A small model that answers yes/no questions on an image's attributes, trained from scratch.
Model: fusion encoder width 128, fusion encoder norm rmsnorm.
Training: nadamw at rate 0.0016, batches of 64.
Data: 97500 training examples, 2.4 epochs.
Rows from block 26 of the image encoder of a small model that answers yes/no questions on an image's attributes, named by matrix and row number. Each number is 500 + 25 x the weight over its row's rms, rounded and kept within 0 to 999. All counts start at 0. Numbers have three digits each. After the name is the row's rms in percent of the matrix's.
After each channel's rows are labels from the 100 images, of 14976, where the channel reaches its highest value: "responds to" is what is common among them. Only what is clearly more common there than usual is listed. The data: analogue clock faces.
# conv1: bottleneck pointwise conv (encoder.blocks.29.conv1.weight, 128x304x1x1), inputs 76-151

conv1.53 098:504491535543499525494479485497492492508516480510465501529467519513491516530479517510512471490457521540502479518488466467505484477466495524502489479511536542509487505491494493494533523506527441505541522462503477500532443510504516
responds to: hour 6; minute hand past 9; minutes: 45 to 49; minute hand past 3

conv1.61 099:523471504534503486516481508530501478507497496479504491508504465553503508504469497474504492514490512485506495474471489522472489546418503454435473490508479470507509477507489501503490504484493490484481485510574543469503547462503508
responds to: minute hand past 7; minutes: 35 to 39; hour 12; hour 11

conv1.12 106:494487534539466527469508489466504509513502463492485509520470508519415506520535501510512489497528513551506569456510535498511521518495510454511523507504419509552511528455490450502522463502535515531542506528511549494513494468497484
responds to: minute hand past 6; minutes: 30 to 34; minute hand past 12; minutes: 0 to 4

conv1.49 094:475504509472502485504457512497542480530466494501502457484497461511525472545495483458521525508464519489525566496501495550484488521471506527494519518545504516477515468508518520482499542504442518499508462481480527478488493482486502
responds to: hour 1; second hand; minute hand past 5; minutes: 25 to 29

conv1.122 098:527498501520500504501521437501500494449495505501518507538504482505483501499511525557498508474520533494561476499469498466501484487497448482474486504473532460475490509528496550519476471489487522498510463524517476481537526463495471
responds to: minute hand past 5; minutes: 25 to 29; minute hand past 6; minutes: 30 to 34

conv1.45 100:491472493506484504505519467460520480529510498506497455529446470551474481510502521507505455583477488538511486455521543522462530531514509504454470494467518520495495518493503516496510471522493508494491491492502511503535492531499488
responds to: hour 5; minute hand past 7; minutes: 35 to 39; minute hand past 9

conv1.48 097:518489480507497499501480476513534493479498535500498514517518498479524461466468498525513511511479508490480500527495483481489497481475519538527514474535510507494489513482474525532500495483462520471493496541488502525472552503482546
responds to: hour 2; minute hand past 4; minutes: 20 to 24; minute hand past 10

conv1.5 102:442502541531548504489522499484463519475521530454533520528532474535517478512511481523582479570491530502537458517488471511477481459466497522499471492498471488520470508523557489499510483532498483526527499491496469532498483505506532
responds to: hour 12; minute hand past 10; minutes: 50 to 54

conv1.10 102:477484539540474475501486485516536502516496528471515500540530515536486541503498521517483520513491507534535489482509530507469498555471497463474547501574514491537530473489495484465535511528516530465455506470517522506477562490503478
responds to: numerals; hour 3

conv1.28 104:496481518491541490534547478526515486529496511512507509457486517528477493472464491447468512503502500502475527494497516519480464475531497504546481482504504509484516482513511475484522469524487469500511447463462492481530513499498525
responds to: minute hand past 7; minutes: 35 to 39; hour 8; hour 1

conv1.33 095:485497523498531522488516535565503496455502479533504503507481541481484512480494486494497507511519489498449509468528466465548508467491517510521475510459521484499488546484518493519511480488467498500479476510485503505494523510492538
responds to: dark face; hour 9; minute hand past 10; minutes: 50 to 54

conv1.37 098:507500487520494492469509553467476524512497478545488487512553514509511507479492554533500494510460497548518503561501489513431519505565506495512416463469490490484481519489507543490513495476513513489552479483524547505501443512515499
responds to: minute hand past 12; dots; minutes: 0 to 4

conv1.105 101:513502491485499493514506500480497506523499485541543477509510510505501509467508500447538489485493483506479472554499556488513520536527497504488492518522523504527507539507506480498535521524511494509536526524501496504456492491553471
responds to: hour 3; dark face

conv1.72 100:448511506531491485539496468504489509500505477476490526506507507548523505485507520517472437506483514555458532512509482490522479530458497471472493539488500517527521472462503487513597507500527455490467507462529562480506515467495466
responds to: numerals; hour 12; minute hand past 4; minutes: 20 to 24

conv1.41 099:489497532482517497458515467497496480521493509467498464517511493484501502512525525483507512520518468481476508504506513508538480437553500478535503473483495495480483544460527556520503493460542510513537449504474565495509482500512525
responds to: hour 8; minute hand past 7; minutes: 35 to 39; minute hand past 1

conv1.19 101:529493470479469485557502509497518495499469547499501493474511506511539478508518511518581455506444497475511448491511461466465515505473514500512456532492484490510501496530500526461520482453513506484498458490458513529536526526506511
responds to: ticks; minute hand past 10; minutes: 50 to 54; hour 12

conv1.67 098:501477506484561504487509491525524509463467532482518516523502520506517530526460517473509521514483485507499524509470492511488418475503483507513438507512469482472465496512531437480510487518482465522489471503512492491487524522506516
responds to: minute hand past 10; minutes: 50 to 54; hour 9; minute hand past 7

conv1.35 104:490511490483500524466507537500476497469459460531486489507542562476501522512529519467542521470476487527483484524522518486523487507502508494525454485496486488484520524511538479551453449467523461524506521528420443475497513516481467
responds to: hour 9; minute hand past 12; minutes: 0 to 4; hour 10

conv1.98 100:524509508503477485507483478490456491471480483535475479487475528517482492533516435491513529511471463502489498528512502503483499535485491473462495523525492513498506489472492513506516474503476478488504486518486504505522488518503497
responds to: dark face; dots

conv1.64 103:503471525474542529528470475519510524463501500473506501499499446513490521488497504533492497527504500482505509498531453533443490511454456511463509507481526511456501509509454533537508527471473518500506524526506486490478554458524520
responds to: minute hand past 7; minutes: 35 to 39; dark face; hour 10

conv1.96 102:515495480490520503498470500488489526506482496438496521547446466493485508509532517539495514535503486466501487449496502487532442493477478476510507520532466467486519492480464517507463545474516521519463477544508482557543531501477509
responds to: minute hand past 5; minutes: 25 to 29; dark face

conv1.56 100:534481527507483540551479480465465511493481547505517493497456495480474500499495489495499496476494491493481468528506430481496537518475517464493534543489498491501528505514516522509512510486490469504519478520537505460492535476479498
responds to: ticks; hour 12; minute hand past 7; minutes: 35 to 39

conv1.112 102:433530518498502513520532522525513510498499477455470517508503454552503473455482516526505493536478493526487523525458480510475519483466476521438510430492493492472509513512521534490554494526516482483452487548504498527518504511499500
responds to: hour 5; hour 4; minute hand past 7; minutes: 35 to 39

conv1.83 101:470501501484495478473458512518494510534495490474473516519488478506477534461487559488470489539496462505480560488475508463503486516501468512512513466482461501445466531493481512497493475519525511522506492505496521490505503551487525
responds to: minute hand past 7; minutes: 35 to 39; hour 10; hour 9

conv1.121 099:476502512529576505513500520520513481534487508502473481498506530487506546470524553468444512489479483485503552487499537521512497466544463513534518524478505507480524498468467520509511507506480510442553508495441500462498456533501501
responds to: minute hand past 3; minutes: 15 to 19; hour 9; hour 3

conv1.74 099:500465506498517549447507499537450510486480503481500506508503523495448490515539501519525493495567479517493488535488499477512492463504463493470525481493491521517458520530544480517463449498478483545518492505491500468455506557487496
responds to: dark face; hour 9; minute hand past 12; minutes: 0 to 4

conv1.94 103:528530481496474501516491480474543495525505498499514434498494466520464534473515492513493506509477540525498468490477470473449498524478530516493515488497525500507490491504516498527514504516497529500522500528506521497502532512506490
responds to: minute hand past 8; minutes: 40 to 44; hour 11

conv1.80 103:489504467491514515496473491460515492529510479461515466552546496496505534497488539479503516501499510492530548532500520490534457471484502504480525514494514479480515526493476543515485475525480501507479528491492532478462521548468514
responds to: hour 10; minute hand past 3; minutes: 15 to 19; hour 11

conv1.120 101:528538482484475515529495462490520518497459495518501494487487491529491543498473484513545474477481522497539468494474451493473541517480525484465494522516479438512497490507502509539486485471478493528455490455536528496522516508541467
responds to: hour 12; minute hand past 11; minutes: 55 to 59

conv1.124 101:516495508506496468530509505491519516495484527524538518422573534521500520505504499486508452477507520433497483481487479500512514485503514519520484516503514452485525462477518495500498465516553489472490518502466479510470525454479520
responds to: minute hand past 4; minutes: 20 to 24

conv1.78 098:522528554512465467556482445493490509457481473518455564501489523499495494489488483528440480488520519583494470471483494489475536473417498488507487503481524477495491482469499486522510525508485519480489522508538495478538486520506476
responds to: hour 6; minute hand past 12; minutes: 0 to 4; minute hand past 4

conv1.60 099:523490519499438493559490449508475516540566528497541472483501477537478493500497495499513480478493544505516515501506457504472540534482483467483520514487489500553510470508493494506522503563496482465520464495541521469478507489469483
responds to: numerals; minute hand past 6; minutes: 30 to 34

conv1.95 095:551482507501511504480501504484535451503501460558520514547485532465519545491501569499490482502482498473504492504502498459529515462531506510542494525483566482501517482476458462506479513534475483506496510483520535534475502441525516
responds to: dots; hour 12; minute hand past 7; minutes: 35 to 39

conv1.18 101:464502467480496483558472448511466518486499528519489496488479490527487494478477467501520493461477477533520504505495479478502530499465537453467506530523481522505524508520493505480523504500507500493438461520507523479496552476509485
responds to: ticks; minute hand past 7; minutes: 35 to 39; hour 4

conv1.1 098:502499490525528477549492455453490505463460479520482483488484513511519514482478517516503508478493532513479497491474505503472501481463492517523475494513483480554526472540475507540525519494481496472517523487518559504508502525500481
responds to: hour 4; minute hand past 12; minutes: 0 to 4

conv1.21 096:523460506467510533475567540466507457492481506540521509477545492513481504472504517499507530483483463470463560496524540502537534496571490504504501506480505498500508490531504559484492503517523487483497467473498523509527473466532520
responds to: hour 9; dark face; minute hand past 12; minutes: 0 to 4

conv1.81 102:540483518507510536539479484522473540487430511515494475466500522506508489484470494463546534485494485519508482518455465423487478522494519466524536532513516486514529474462496482495515459506495501503452506494469430467463490477495501
responds to: hour 11; minute hand past 2; minutes: 10 to 14; hour 12

conv1.75 102:487501495538523469495519532509530501463472472506517501499479507499499535516505510484452462458499515479480514507530506525461492513464519505512499536443523553501514492517466486570532465442486482479476467517521523543495534490529481
responds to: dots; hour 12; hour 11

conv1.52 101:488495483478486543472531513453537446494512518508488469456483531467469473507512453495481487515553525476535555462484534533516499436513546513500514465514504506511494544492513542520438484472510521488508470493503512477508510505481494
responds to: minute hand past 6; minutes: 30 to 34; dark face

conv1.106 102:545469520526526483475468497490513473514476482495513486515480541512535517511525522460522512474446519473535488473540519501526537503472504454530509494472539467496521487463496524537507474497507564451520507483510516512517493477493461
responds to: dots; hour 12

conv1.24 100:500536466543497533508532500533489500506506473477453531529492472488498522524527506491492491509529471524529479527483483446493483493526482506526502466531505541501492476513546486461465525506471507518513488458501453495509456513509499
responds to: minute hand past 8; minutes: 40 to 44; hour 5; minute hand past 9

conv1.84 098:505468525509475478453472481497536442526508547474464521515483485503508489454502519499440459550464491545475494451478502508510517503542489493523538512494483495505531518464478459516499482518509513481512436516515571535517488434534521
responds to: minute hand past 4; minutes: 20 to 24

conv1.109 101:517507550525498510473480471474503475510471469478501482502478491484477509467502517478500504512491521502463528499486569519548488502528508496544451504514486503518544548515497487471479488485443516520486479508496459482532508503509511
responds to: hour 10; minute hand past 4; minutes: 20 to 24; hour 9

conv1.25 096:484500530517439455515482498489516541502529499516527503473511506548509509459517493469487499495482534507496519520502536510474507524487484499526493470509490494485511470502522485497525507521504496485484500504514523501447548468484463
responds to: minute hand past 11; minutes: 55 to 59; hour 12; hour 1

conv1.23 105:516532532465514529475502528509468510541531482495477471511484516526545517522479481476491516517513477507475480475488511495474466469502529491510499460506486537523532511513458475430520519497495534476505498473505511503521452520459548
responds to: hour 8; minute hand past 12; minutes: 0 to 4; minute hand past 2

conv1.20 098:513506543543502502522479499511512477477531520509476542473481462541491474506481492469474532506487511561490534483460505485495465498523511522511509514509533479522513481458441466481517518512476499444489486501470526559487466459500524
responds to: dots

conv1.99 102:465526529491471525477480494480499476496476480527485506546540478491508517472507501469481507479493481480506562499520513459538471510481537524439493485455489495485499486503490509527504529474498483530514507538500515489487511489509556
responds to: hour 10; minute hand past 7; minutes: 35 to 39; minute hand past 6

conv1.57 102:510469506490534492560466543529533493512481533489513546463465524529528508469492525494496490507455496510525538478495491516502488456522517471517489460516524504486479511468471488527491501505464477508505509488472560531472450490517491
responds to: hour 2; hour 3; minute hand past 5; minutes: 25 to 29

conv1.63 099:533530515489507503482476494474535493477498460516501525494486425528509508532484497492492525518499492547496466479496480484475491484446475494479512512508541445496465498490437539492548507478531515476460541527546531503510534494529519
responds to: hour 4; minute hand past 10; minutes: 50 to 54; minute hand past 3

conv1.91 102:464514493556455503469495488504498477520505470493524500509509436519468498531455505509488464484502499482516446507508489539453517537532516485490484512528475466482456489548551469479540500532485523511510510527476496485495493494520511
responds to: hour 12; minute hand past 11; minutes: 55 to 59

conv1.70 094:502499503502492452564507495469510498501515553505485512445508474476498513468528491491511469503529476505543523500513479515507506470475501526489480492504536499462495474487493525496471477464504505525475496488480449489482450507471523
responds to: minute hand past 9; minutes: 45 to 49; ticks

conv1.65 097:545508514531467473519498472439458497428480480533497501503462530507497512499506491525504449508456507466466428468479515501556519539480495450517489511483524467497511480499488484480514502486496502501503486486529516447524503472508468
responds to: minute hand past 11; minutes: 55 to 59; hour 9

conv1.26 101:498475488528540513495448483499520466498500484486499465514515476528515497506535514485497529494463526465526528484559491528485502516465473461472486499456528453531518516530493487476523476512487482473487498533514512529464537477493496
responds to: hour 11; hour 4; minute hand past 2; minutes: 10 to 14

conv1.40 100:449494500534502481502539570538502455496507491519497546485493507459505496484489456509495515445532489468557498485492496547513496526524535461516520493523460531481494508493550547495511511515483487529498490471524466448526494497517494
responds to: hour 1; minute hand past 1; minutes: 5 to 9

conv1.103 101:457521515541484486531477483510464530473495517515517525542525515531498501477501452557564460513502550521492503500519489512479550535437505525471478478545564455528474484497482491513533506492496507482515491492495511494505490472522563
responds to: hour 12; minute hand past 10; minutes: 50 to 54; minute hand past 2

conv1.51 101:484497516478496517500527494531505500508568499513494547541512489505526482502491486528485477467502492474502516521469525510523506498473452470506496452476570465485507506478472480488533515517474493498496509493483507550522478475511518
responds to: minute hand past 2; minutes: 10 to 14; dark face; minute hand past 8

conv1.4 102:511531459513533504525459497519496499527561547452456554500471453529491466499496502572445502498514509458483520484435494510468510485449452513495513472502474515474508529515502503510483481500513522485479531501547443505497512500465481
responds to: hour 7; minute hand past 4; minutes: 20 to 24; minute hand past 5

conv1.62 104:491451517537510481487492540486517503523482517449490519490538500495490467514503506472465528516486480503515558510447507508553475500525464539527536495524489510484503512503478528510441528503476479483499524530471478485502475510505514
responds to: hour 10; minute hand past 2; minutes: 10 to 14; minute hand past 3

conv1.125 100:477477470508545491435522488468534473498510481518514508502500533523487502472502498490489495485517517478540515526517510531493520477536452510513514481501517500498437495501529531528472470499510504483497546478510469488477474497476526
responds to: hour 7; minute hand past 4; minutes: 20 to 24

conv1.89 098:477513485487461474550487525517475541476498513476434523517506497546480523507562507510495516508467494451501492479485481509445473532468507507456539475538545487493509480493464484487493489559510491484490496494507499488497496509539505
responds to: minute hand past 11; minutes: 55 to 59; hour 7; hour 4

conv1.116 096:462504492497524475464515504492544535493482488485518475506477492471494515494494496495505497509529514520476494492491535479541542554460560504459507525487548489470511468522513511517493506476518533521505508495501490452496539490494499
responds to: minute hand past 1; minutes: 5 to 9; hour 10

conv1.59 103:538517517560527452541505529513505494485491496492517524543497542556511502511536483507498519482465522498528519502471530498460507473483494519518510449568532496493521462485506483492520509518493514505538516508526495535509480492522524
responds to: hour 1; hour 2; minute hand past 11; minutes: 55 to 59

conv1.3 100:460533498521476510478506486494483492528505537443440500536529472535469509513507497528488512495534514563534476468478487516481536506483476493474507497477495475531467531514492483484550512536480496495536532460537490498528476485500488
responds to: numerals; hour 6; minute hand past 12; minutes: 0 to 4

conv1.87 099:522514509489514502541487489493510537495521460556467471496499544524537486467480464461525470506464463512494508453510488499488474464468524528522479512500548488470492484494497501464508485515533481473504481469502554515491519492456509
responds to: dots; minute hand past 7; minutes: 35 to 39

conv1.123 101:484539498495422493489515507504481504484520527489489496547499470493487490478471484501456491475479482496483494521518506462462497527518486519506498497519535474494509532494505493494500520524480460482474464498477509530488505446573484
responds to: minute hand past 2; minutes: 10 to 14; hour 10; minute hand past 8

conv1.58 097:498505477526507520504460510529501547527516519492487472467511510461517471480463519488484477514519494545457498451543481488464477508479496458524544502519507505481525502478462530518496492469521516521495523495484501531481516446468478
responds to: minute hand past 3; minutes: 15 to 19; hour 5; hour 11

conv1.71 101:542498472502500479468496479466535493490464457529461550502502474506501495541479492519487543472517506481440508520488515489469469507472467531490450469486479545502477478515486500522527478531502506455500516450502491556528452519495513
responds to: minute hand past 12; minutes: 0 to 4; hour 8; hour 2

conv1.16 101:447501473502531485529504479495488507518522544522497492523470519550492513526515487494534496500506493517480487488453527517496526513546499505522454522501462521497494502523508477493527484494507499500516492506477495511532511462511470
responds to: hour 8; minute hand past 1; minutes: 5 to 9; hour 6

conv1.46 104:516489492521462513473474422499468498483458511470515537511493493503506526537462467527455506539478560502456463484509495511491492495466524503466468526523503512504501514491487496471513539470518526474488545484525489552495499481526517
responds to: minute hand past 4; minutes: 20 to 24; hour 12; hour 11

conv1.73 099:503503487524538479557501491446485480478476525487499512498480515506518544512502532519514466478491506520495481538507500466461513516472493470504480496478477469521530472496483518516524498535495561509466515494481502490508506440506496
responds to: minute hand past 5; minutes: 25 to 29; ticks

conv1.0 100:544557499548494481523493502510496535502447503504498521507518475567481541486507468489520480503513499514505467557436507527465515485498529499491490524538478488507547439480485497493533496506496510510466456475537476516501478554504514
responds to: minute hand past 3; minutes: 15 to 19

conv1.93 104:521481496511485487506492494508495465511511519481526497531522482485501537513517496515550502464444517486493495505476475517493493522521497513473509492527493481457485487488536501489511514540498485496513433482513502495478500504529505
responds to: hour 12; minute hand past 11; minutes: 55 to 59; minute hand past 10

conv1.104 100:497456514513516481456471514505523458570505497448473511505503509499496473480520509473497487534479492504509549467542508508526506500538527490490478477546453468509489497478499495502517519501488500471530454482511555533518439495513531
responds to: hour 10; minute hand past 3; minutes: 15 to 19; minute hand past 5

conv1.102 101:492450527494472530519480492483505513461482489486493538478471537485473501509530475496552517498504510501535530520493479490483533466476506491517527502498484490467481481490471543487472478483508507513464501519515498509500493510495504
responds to: minute hand past 9; ticks; minutes: 45 to 49

conv1.29 101:504470490499522499457489487508506497497472507497502472481517505490521487507478506466520540476497524498559525534507538496525478511511533526515527481515513481544500503518501519491458527472546522495448507490471493478520521512504486
responds to: hour 12; minute hand past 2; minutes: 10 to 14; minute hand past 1

conv1.108 105:523498453540504428522523501518482526525528529520513501499490516480490506503494484491505498494472507497484478506501507504466430444492523513512500507534548541464524435531460476508527516504513466466512535490491488497503524466465506
responds to: ticks; hour 4; minute hand past 1; minutes: 5 to 9

conv1.114 099:556423507512539509435503515509474496545511521482488539505495467437456545508508527532483482489498543495536494503516517483493531465555487501531499485475487505551478529519492509527465475468553510483516483489493519518504503506496505
responds to: hour 8; minute hand past 5; minutes: 25 to 29; minute hand past 12

conv1.101 098:489524543541523524518545491490498492499498491466526452471506472516503463511532491516484528468510494471499536495477516522537502525522481512533491504480497500533518477477523507522491536537453469513500509435506474485519509489485539
responds to: dark face; minute hand past 6; minutes: 30 to 34; hour 9